config = dict(
    model='multi-label image tagger',
    qk_norm=False,
    layer_scale_init=0.1,
    parallel_block=False,
    num_experts=8,
    moe_every=1,
    conv_stem=False,
    depths=[5, 5, 5],
    residual_init='none',
    beta1=0.95,
    eps=1e-08,
    adamw_lr_other_params=0.00077,
    batch_size=256,
    warmup_steps=2000,
    adamw_weight_decay_other_params=0.01,
)
Rows from expert 4 of block 11, named by matrix and row number. Rows with one number belong to one neuron. Each number is 500 + 50 x the weight over its row's rms, rounded and kept within 0 to 999. All counts start at 0. Numbers have three digits each. After the name is the row's rms in percent of the matrix's.
# up: expert up (model.blocks.11.mlp.up, 8x96x192), inputs 96-191
# down: expert down (model.blocks.11.mlp.down, 8x192x96, transposed), outputs 96-191
up.31 097:471531512519451509483571399550496536551510483475472448548533481575522487419381498519390474585460554456474555465534481497570478572476401443491533348507525430563541481511544429468522547501510547504508480489478456529560484504568588453495447584518450537595596436539478465404460533470624528497
down.31 099:525523471477511516426462531484444491514528510567498636532473427511482495564519403515519505559516502510546487545514499509403480605541525496575343544518463504520479484429518562448475492467473484443559551533537490447470539487530528620480498487435469452467556536534501582448451530477454476405
up.32 105:493559418459593522546453508452516531543477623506474448618476426397587515433480558470505478466519536576495518464526443433423441499544516539517452498553441480531468626466456515433553520507526539467521439511519571571472553537577471533509387511460509542425593557474543486552421511444495442448
down.32 101:550511497480467432522515592646495526428479406457530507420542504619512508497556401575477465543492440520530522477492467579516606483462495561492582537474513504533484495449521470523429429455478539517375474437498481508514429544532543408481465524554548493493418430499540559466502522578522474480
up.33 104:461536498459606477506464587529461492490484537594474509454466476480406549540467485498525550465453463569480524532421464479473519463447531584597471446484391498485458566351522460524500531513483485509516496589420494351530537521509482448546542494484541629469571565502430454456591541525448510570
down.33 104:579517506507543562565593553574534486522545492492450474574428535510511518408537528524475457541502485533451509490541496463540490432588524523587462477506491515547415510461542520551476440509483439536554485438569470586449465430455474430493471514515446478595544565422499526543481503424456441493
up.34 116:507434453477479495611434605525552533487530520582491460447551620492547423420498532552495447375557511479528528471478436564459523481464455426438512471482470589508583473474503509509406496514505544542483477539539476484452571423607438496496423467443497503431533466602419527512577375536488499477
down.34 102:447442548530488518512626502439409466520466448502458545551411507435539445583476499538554562505486541500473455498558489505603488432591460447544418442507529491495439588540483409478583533478470524517477469400518419548508499610548458447487478515481513534528632507526471459377500436410449496535
up.35 104:555533507544537509475552529553395468554556515427554449513561452536434539516567505473478519555592483522478569464449521434531432509521470447489523489437570474545493538484449533459491465513512526505471460463495441519640505529570511487550501623485524512489541594585570489445503566523505496483
down.35 108:457529545438436525486413504431519534655440528462489421430483594494525528505475636511520588466534541425517458485492393488519607460480500450501547556466482398490498503475548457495531522500530484477505545533463491457473538467442495567503531499602440486550478537441398569526497499565515454572
up.36 115:480548612574484508485519517510474547609451443516458477512507529545543468497508539493561437499521546396455427513552539551485487479578475571513494452597465490494629541390473471570475469487501495501565537549453440519537559453476550487504510501416487560489540525442434555492523455518501607506
down.36 126:421478502530425483526548581449531527445475450455610503526443433529498489431493434485498494510543498527526556516580473404490471513522527532481457473451463484520497600527424518544532423414533551532526516506557424520347503483516412527456553421457495565517447535500539548452445608489452473434
up.37 104:510502469598489470460530357414444516452602467536413536519485502418538553499490461479517444577548584497469503462486551526520439531462435451456454510584504551518421488529480424499495460456563486503501580441555472453528437514480505518407464494514547538538490505572440511475440498484530484526
down.37 102:474457485432415541487414487512536489531518501559480543485493552456450551501435550502577572500413543480460516426513469457476494466582571615522394532522454450582503534431411467424495564438476523533501465503528471549420483559418546496563507558411499534466490550486534509511512557511497556459
up.38 091:603492513431566487517483552512500546460529497526485529420506560521494495467559370457573538528456593516440437503464507527432541516399401538569550465467499406488514436490487596533491481514502544490567441581453456532538614457533614582450502471460479395507552429496406511557474569484427497554
down.38 091:397557527498529486445503483447490436480525495484532448623463483572567538456427565414590509491442559504481522484499499481528562414519581475494523455540557439486467482486527488493494556459552560480514600455525480568435509518478444385518473566489531606499446603454480555511562559512572491459
up.39 109:521476396534529471521475435482562465529512509595457478541555492514534459455520570469566538480438580430547514441469450472546455552451511458526563455566569500469418497532566541429551467476527476476457513488549564478456465587403478441516482474375474445539489442513519547496486511540529517418
down.39 101:433515572494502438510454461450444589525472542460586446574463437537417538525498450474491397470509561535503512513457530455558450606522500549433476484468506497444442504518428467537391547491537502555569448492419462496490532524573420505547458447495529527480539499577533545478458513479415448499
up.40 107:522472404449499474500457471519573431550469535435502548499474530442452564496556567505480532470556478510597505571486424391592464543534485489556568496471492585503477548463514474384396448556491486449511503488485367597531455469547547573466546524499517514456426491466570574478484567479531521516
down.40 105:530561496542542504608490514482488458518447471469474507488427495476565520439449538451464513465523516517554574469412498508480523519556488496444545460398475550584487482531495509522464513474454479577499487393502564497532542460588478473568562472502483465523531581486488388629572479483584496456
up.41 090:390483577507565451473507503548493462557519539419420422470501490474451479634477482437540409526525606466467450472480551565508457539390529534465437632466467494623471476544488483476457428459465494534493524511495423488489549509411471494500535556606432570461533449453432515531533603575452564523
down.41 094:424500518505520484491550508409526526508487440495501564448526465618561469531418507500410498499510577499469430459493486469486403504555433473485528463522458545488542509501568510485495457466526495496467489509509489628554438494586508568396489401476450505592430481505502498513574441420533424492
up.42 091:402601379534532481471488540394451460492542474478458538381577509489489478542557522460488532522449532481494540489499444552413608488407487525569550525462517489513481432505497419506568428455474523449539563590468509462455500554566487466468490480549535445507467524477429513531591449438474515478
down.42 085:492460482509481515507540495623502453499495614448517510547497441468500445464444528477480464568492506537466465471523523602545404483497506458499433469490442500602472524662527529494518534459583491573483465401548547535632590654591542491578496577464472575479495495492536568459456474397544531560
up.43 090:533487479482556565584489475464401529472488588540563518528466436478425502486576476571494484601537549540481456460520439550435485516545499520509473493475514526426465397550479539554509471545534559464448430457489564415532481491556486477475520435473538468556525537449427401465526540520423513551
down.43 094:470478498530497474522403527462471467458456496534390470524526530534557475583515556469491447581499488449496425434570527469459496497559556589468448567503529564530505495529552478462524513527372549455607558520412490533569442526431569544526446534436522521413451464529539528558555494524503528390
up.44 092:491429546453504538500380496469569560529457532472553522472476521526515516513547468519478539526498518528550516521484512464553418482453408533501460480525547442514462546519472491454554514434466440514542509503537585496546506481503543410470437541540523523545539526513580486571538469546416477476
down.44 090:419508612426470443499600617444463568461529573535480499553507426405468560544512473504544497427549446587512490570475463510546562483487588505478530511481443509443603463512599521536512505563541441506473528552483463499408485524542457437518506501556568476436512512522485569493483545552591503454